From a checkpoint of a small image classifier.
Training: 16700 steps, held-out accuracy 100%.
Data: trained on rendered made-up planets, 32.9 epochs.
Rows from block 3 of a small image classifier, named by matrix and row number. Rows with one number within an expert belong to one neuron, the router's apart. Each number is 128 + 32 x the weight over its row's rms, rounded and kept within 0 to 255. All counts start at 0. Numbers have three digits each. After the name is the row's rms in percent of the matrix's.
Before each expert's rows are labels from the 100 images, of 14848, where the router gives the expert most weight on average: "top examples" is what is common among them. Only what is clearly more common there than usual is listed. The data: rendered made-up planets.
# router: slot weights (model.blocks.3.mlp.router.weight, 16x192, trained with AdamW), inputs 0-63
# up: expert up (model.blocks.3.mlp.up, 16x96x192), inputs 0-63
# down: expert down (model.blocks.3.mlp.down, 16x192x96, transposed), outputs 0-63

# expert 1
top examples: crescent; cratered rock
router.1 084:120110125080163125168173087184182211089142116101089142132092135140133098136121125128160112057102113150143146158146148135139127119097192122155073119115123163126125103109161086129141135157103099
up.0 110:099169077140143215107069134107100056205186124132106155083146086167144121152096155155148111089122135124158105115123168096151145126134118107089095180106175194155109077068148145127123136087108146
down.0 110:127119104126134072192179118161128167084093128166136136106125114112146159158143156094139198211141136079132163143141124145095149142162103189138166127220089092134135209127090134111142141099121140
up.1 095:108096098041053121136147065102122183166149174120147113074165085064115123155183154095109169114166128138137107169163172127166183169190149127164144099149112157149115191178131132129062161108080136
down.1 091:125155078182157131082136181129125111155079119111120141176131150144141136178117123089160144177160143102105127112117161141106164139097124139065145162147163084175181089091059097151116114113191145
up.2 135:164122156139157125152161118116110133120060118130131127143149142136120149118136084098145089120208111114138132135128166148106101136089120049154105188152135119127104153173105111170117136151107098
down.2 095:150141152130153128155078183089118068153152111177151154105087100090171112153117134165113178157116110187134175121162136115137156155105075170103113095143181112095167132161111159191187136061173157
up.3 115:126076108184118145106139092070163163155164113104211162155125127079126123204141143144173117131120176141082117131097131142124156165065150155126092091114105109123135082080133080044119100085140229
down.3 111:179130160143056142177099095121103138130117127200099090074115151126136098150108089096095131123114191179138105134155125149117098114071092126101144141074121182139109126158148173148120154147104145
up.4 117:139060115140055100130126074153151113133146126157101158138038126110169095146111107192123061133141103145124046169114137138184128121103139167155109064147112161210145151101163104137072133105128174
down.4 105:097134141105172165103127118145154126137143118099126122137158112102110159152164119095157151188162184135096184108107067153105173132100143157163149108197091105088060101086109093094096118161142164
up.5 104:198177143159124101063161155135163149135096076152092170110108120206148153125090148144153055118103125147085092133126083163116133151153075127152132109142181089123123094054157097162147117106131164
down.5 095:113092131043094132138078152138132132098075163063110101101108141101124165129119102065122194172129126138157139136100089077120099162102227114085147122156134157122157115137144128125125139089098150
up.6 097:133127163082132165132111156062100156152115172171113105142147101129074170141178092140125115156164088113102109136085112112112104118054194136100126172091139113174165071039138185081095128131084094
down.6 095:185104106152132118170192086195072125072169077102184085079121118051164102067116123140084128124131113060113135098139097153162113143113130171122142095133110138132141127069118117117129149121179179
up.7 107:175174121092119060138060121089162109187098159134116163122084090090102102118167164131089126107072106162109159126130123134112163147102185190186108088055151136139159127132171086133141096089186149
down.7 094:145119141129072211166112111125121149121127163105098179134110157157057214176141137095167127110111129054083093169165129175126144124128130103034163158109069131121126102166110098123110167188147139
up.8 083:128095118139137084110148072162168125096135112160126126207073153106096126151099147068135178161126094175126165138115096105190112142065114217158143151118154175189079097162149060127126114143164096
down.8 099:082068186118132194104149083191084106115083120081140151133106218159140094138179143120184098173120150121157186131178108162149092106127167063147084124203132070115127146104096143161168128094089142
up.9 062:153168060137065086089104111121097170109021189132119154144117161065138133091177117104111130200094147147108066131116134111137191100200067127119130128162100195111105131057121172114092111109146169
down.9 093:125142112104128141158149103140139094063148117115109100104150148173113093108147124055081059110191115165102145148117080161122120137123150103133072147133139083140138111200068086172151123114088111

# expert 0
top examples: glowing rim; full; cracked ice world
router.0 104:092075127124115162139130165157155132105115110101132143138100120112136129141118128136122144189131110174194109096144177162116130124053199168158156095134155113056140141112129136166120107080099107
up.0 111:139084105166138085189127154128144115179110139149129131126130083119073091152179112125117069179156088107084102109097110143161171130184141131168135114120107176132123111117115126132132079112202106
down.0 109:133222094075090089162124137136169089138095105154080133082110117077150083186082154121142100124174119133131139100094123119115061139171119089115207152111184107129130111149162140124127136108118148
up.1 123:125090158139145116157151074142142093162189150157169154131143064141127117115127103115148104146098162134140112141127121198141120121083122092148099042129169063133164102056167095110094089121139155
down.1 101:109118097084138081116132115131127164085118122161104121076120116113162122147113138101134116121083117105179187093155174107134143143162069134098204226197134140136139141150131180071111057155097109
up.2 093:092090129187143118112117125172183110104184188158137108112140158124183092145094164121112117133099134185170102197123165161114149153136114104093132158113084134117122067134102108116077137163100099
down.2 091:157149120058134114179159184150071092143127130095108060145112134159110130119146091114144135101138112149125164111189074144141143123120126124172100099095113111176091168117157178106132133120100170
up.3 084:096173115136103116117090141071104085102170098141118114103099135107138128128152089102123171138098131054159097164129104156089147104134120194124084118128087133170131126152075167126173091082114157
down.3 090:144118109132182128154156132141081158165077084149122160132160092134118140185132097123112115093205150178106188135116139107172151157110137104104145136112141149126153113099149071166164134127146135
up.4 104:096054134128140181128127095127145143120114129142160110141140159135152091164146123065142152154122103114066119089121118120097112120092168121148129084160156144100178167172056065162145112179141078
down.4 093:172147087092160069036160192139141080138097062162111092083099106153103131130108081150113112072131126108139148121172152114121214138117140143122116140156134117110130129132087117115202107074130170
up.5 118:185120105141186194112136125147183115059142179187090119163136149131144107114100186123110190092168144128130147145134158132145126091111095096155072112126137091172132072115107110104063103090128176
down.5 115:116131104148064101186070157113136127174130180120144175100128081078115127203121145126127123130089109109175164113126118197127157090144102165077166141128144160149200188110109130118154120143133116
up.6 085:147194170114167138171111151162148101119105140105180067094188129109082081132137115116156105150159158111099124131136125142138145072130126141110113100095133166140062178147143155146146168145163117
down.6 101:109085141160149180158109187102151105195170138136156135156097097186158124153171139101163089120169116134208128194139145157106088127140124094109100094092089140099160151163090148109131055119087147
up.7 099:168124155145124123129134178121144132150152178125108068107113095090147117100161084084112162054131137121125136101195129180144123150149170128162163078059158060111078076125133130145153143085142136
down.7 096:125135137149137122121195094100167154142149134122138103094143151187145144123100107149160104158168106172121145119125193116143180147121142138098184146107172140120132138147182113128085086119086123
up.8 112:121106091151156145121133090138112142093093138121141158146183130088127109140117118046141129173217151178134062133156122135104094128109183104084159125103088087213078071111135133141111078150144176
down.8 104:168156149136158126130130182141113151102114167135100132188098123173103136131127125172103097133158098139139129134098116130170124105187131122078074168184127148119083129123118130096078128147122117
up.9 100:153140134152117156132162164162130120096121166082057131134127161115107099132103102100137147187161078138154115110084138169124150135094178066128118192034159130102056086182100151128135123145159117
down.9 102:139116122073155195162093096085105077120200153147064122126138075128158190103152181154117122081115100112057094198159119112106121066118142101118096081168120115154164113093110106110115091079191164

# expert 10
top examples: full; cloud-covered world
router.10 099:119153152116158139174141173173152125115119102179116124070109163137142167116174117131111153163133061117122119143124135144121161092190141188107092168168160114116176151175024072164189116090174144
up.0 104:146102156130104083089145109147103135182122082138160121080165164130145091122099161113149168108083156087072071081118054132145119127153167099099141169094148160102149125146130115142095140120146187
down.0 102:123129121094121175173095118122124116112131191103127094138123099120162140160158098099094046152179072145155183194164165140143157134104098120149158114159077112147144189115157146080127085116132063
up.1 070:165102128058111094142178108139107075052135116067107100110114110116103140139097123125144099090103112176079096146124088128065140171108142085093133073172101136206102143112166145153079138170149104
down.1 085:160129166179101119067148130118160121201089141099159106170126129154207124137163124142087151194196167078142158047111151137179139094109148194185110163102116051048162134066161110119138110091169126
up.2 111:109142164091125148149170113074127128170163147088103131148139119168172077185111184125125079153139118092180106149108145129115124102085105134165093136124149141116103151096128169158101124096103157
down.2 102:092138058160095140094066166155133181114112126136183072151118119119112095145152130084099140137142096120196134105117143148057132048144106140112163108078117133151160117170117180128164091185141093
up.3 114:161114180092139174139131122098116160172173121146141085093156152130117075116117148210124148150153117126121143091135100114109119141086108154119123102123178161097114120196111127121129136160138185
down.3 108:130101119181051136139106126097116053150153140111138194154098126153143133177143074098080066128077162127197144172156155160082177127141147093104068121109103122175132143098145093130101106112086060
up.4 089:137144113105108144124109171169162139143160151126129134164141105114103084165133123097112134161106141111095148152105108109171137105125113076146124145107090154123099191104109130099066135155117140
down.4 108:122163162149181195086133110139093103119114128128126101179157034140133074155139109103103084131102151104097086126153146121171071094166171116181079141148132149144156152127136114134098128094095117
up.5 113:127118101093101117068056166101138155102121088239102123089119094099144112085136086178110142120201120105158098100103104112130082184153160085182158117168117124076171126138166126127073159112136124
down.5 094:132044190113135119183144148137078075151117118107135132120132096151129124149099129106181134121074117176113189074135168091164123164100119171097118101101140128145049125117108146082179111138146070
up.6 091:145090104105174167166113093083101197164175137124116158096103128115138096118118150144146155078102134182108121116112088156085154147124196059205063127180167085106154159203171093110143135133118152
down.6 101:168161162152055096112169135182136095126118122102159084124089165092068128131161135103104129193156129081121146113164204108172100122106081190063165097054102178198157139091094147151103160103099079
up.7 092:121159115092152135150119114117097104012116160065082107072153080144111109099103141131113107141075110145092088100124125113111083076148108107086166090117092133178091082120088148113148130134135056
down.7 090:157127121193143085136117133130145158212141118151171174145119125080149151186166118129116106124148143111124166132135146126082155126063158142147139145140183106124133150080166134160118182093126156
up.8 117:099104145073157165110113130095117093151127140119069148079117137121173114094212135104118111098151143094114134175108171124140129066195107137155095189150104071127171198119089111118137155086143168
down.8 081:148213107169082067126097134096106153078102075115159176173139162140119102145042117150101071076116131180115105130119109110047128132068121145075173103141111197208102107058136163116099134192162084
up.9 097:182050071114102135163142157150089143137098127148127137160152132141081089102127042128181081176133109102135174102187131161168143133161072140163114111085143124111132138113166084078185103102148151
down.9 103:082155152108147115090197144093146131137147145064149123068167144124161175113116255119077132068169129129077095193155156115115140148100137129104144174170108085130115143127138146101093125102099108

# expert 12
top examples: glowing rim; cracked ice world; crescent
router.12 091:091127066141170157145137151149153109088052075115165160161148135141089151112129147103173114109090182141117110144127140061070124149119099125156155128123101214116136130060132246188056117077125095
up.0 097:182095115097098173118080104104138110122070078133090082154135112149104157092103139097087050122140180129133122172129179053122149169097083100164122104133102154101104134096144169097139118126102096
down.0 097:080101097129110105184142170134113152056170113134211172056156154160075141108164196126143139098097106107076085083100123132106128114133197175116169116153128096106128144091105105115126154102182101
up.1 085:115174116098162148174123123129116169153123118143174114096136139119146083127078109151112184119121048122119120097135134177145128152120095142171137157174115142094126140078135149175148129127155096
down.1 093:123086100141089149113051157095131149152187148161160131095136102093136168152216123081074108050094128129114068126065167125104161165150112151169140162059074124071157121144101148143037160148110133
up.2 056:091148098209110041091148124090107132089087158167132129097124105124135159081066133091102124135179160117120133062090139175109143143144147100122047139147126085186152139109143153133141168098098115
down.2 080:144133110147168147122153136173134149187159107084134103122146131132115068200126112166177130096110120103161095174125157109132117117102120149159158138141111159129094186154157150098161151155140164
up.3 095:121087092120121114131144135112107175110174080108150121180091115079083186164126100131126123180154182099140109141104097171111167141118119159114157137162076139117125127108169133163097125159124124
down.3 104:115112132101162125187139100176067127137131194125138158162112132129053119157114147184193124083081121140097100173103105131096057107114191118051126100103201167150133095112098130174103099159106092
up.4 148:143090145043074174130098122073160110152134107068168117130168163146125128141137152158121161115128122116166174130149153066144163176084107095133146105072118113119080092124181106122127128113150167
down.4 128:165132123103125116137109087118102093188116155114102103133105181157145136097081080181113178113113224073162157073170106102083167095138130143157121122106119138149123146075133123145131113197124173
up.5 118:165117119116076149136126100072157107144102187132091139145127149085138128123154139131109128178134149065097176157103144110090108114107155169183148000087111079112163137189164138116115129082067150
down.5 111:123105154122131046163156129159088170154142133172051144148148113115142130164116130153124089139143123099147169152174139149168127138117094134176113180136146123163125173106148146133117090124151148
up.6 121:153125129123111112154124108142141163075068065186086119166117135163111160124132105149155100108154156073110127127131113148100117132143153132135007133120189148194124119159115119169107187150103129
down.6 098:105157145164147085105143145097175111079115141156144146117161073089092095137153180121145081102117160165141135142097126177143153059126103100204219053154128132161103150140150114090133124177152124
up.7 085:087144143090119072133132131133090127141103183133102122149074105142178182126145148157103163152155141093156097146104109191097117090117140136102111153126116148128163153123101095117112077139123108
down.7 098:155189099170117105094081078159157133154157056097119132150125088143108179178096046151080163055143137170065099144140099082189176170137164141166196128141103118103094116121147103112126162107153170
up.8 080:147148120100137074138199087105194132127104137105123120067044096133142167099093136135151087085123162157133104134116139077132170126098129135168108140086141135136144137181100117083115126135105098
down.8 089:119075085143136098092109127146103198055098120153108119106090129129126132150144095103153175103122071096133112171070088194149138182167166129109087089167170170182165115072086078158140106171137135
up.9 125:187106135092103115097163171157116107111099137078124174065136151133072078150104147112145056150156119066105124166140128110092125122102138086145083144090065161127118140188178128142200090142152121
down.9 124:096165171119114132132114125147117192191132146082102055071160183195125181143070169143137180136104159136136106141151158080114148081100126169092148171090153141140151104161126149064149087188151140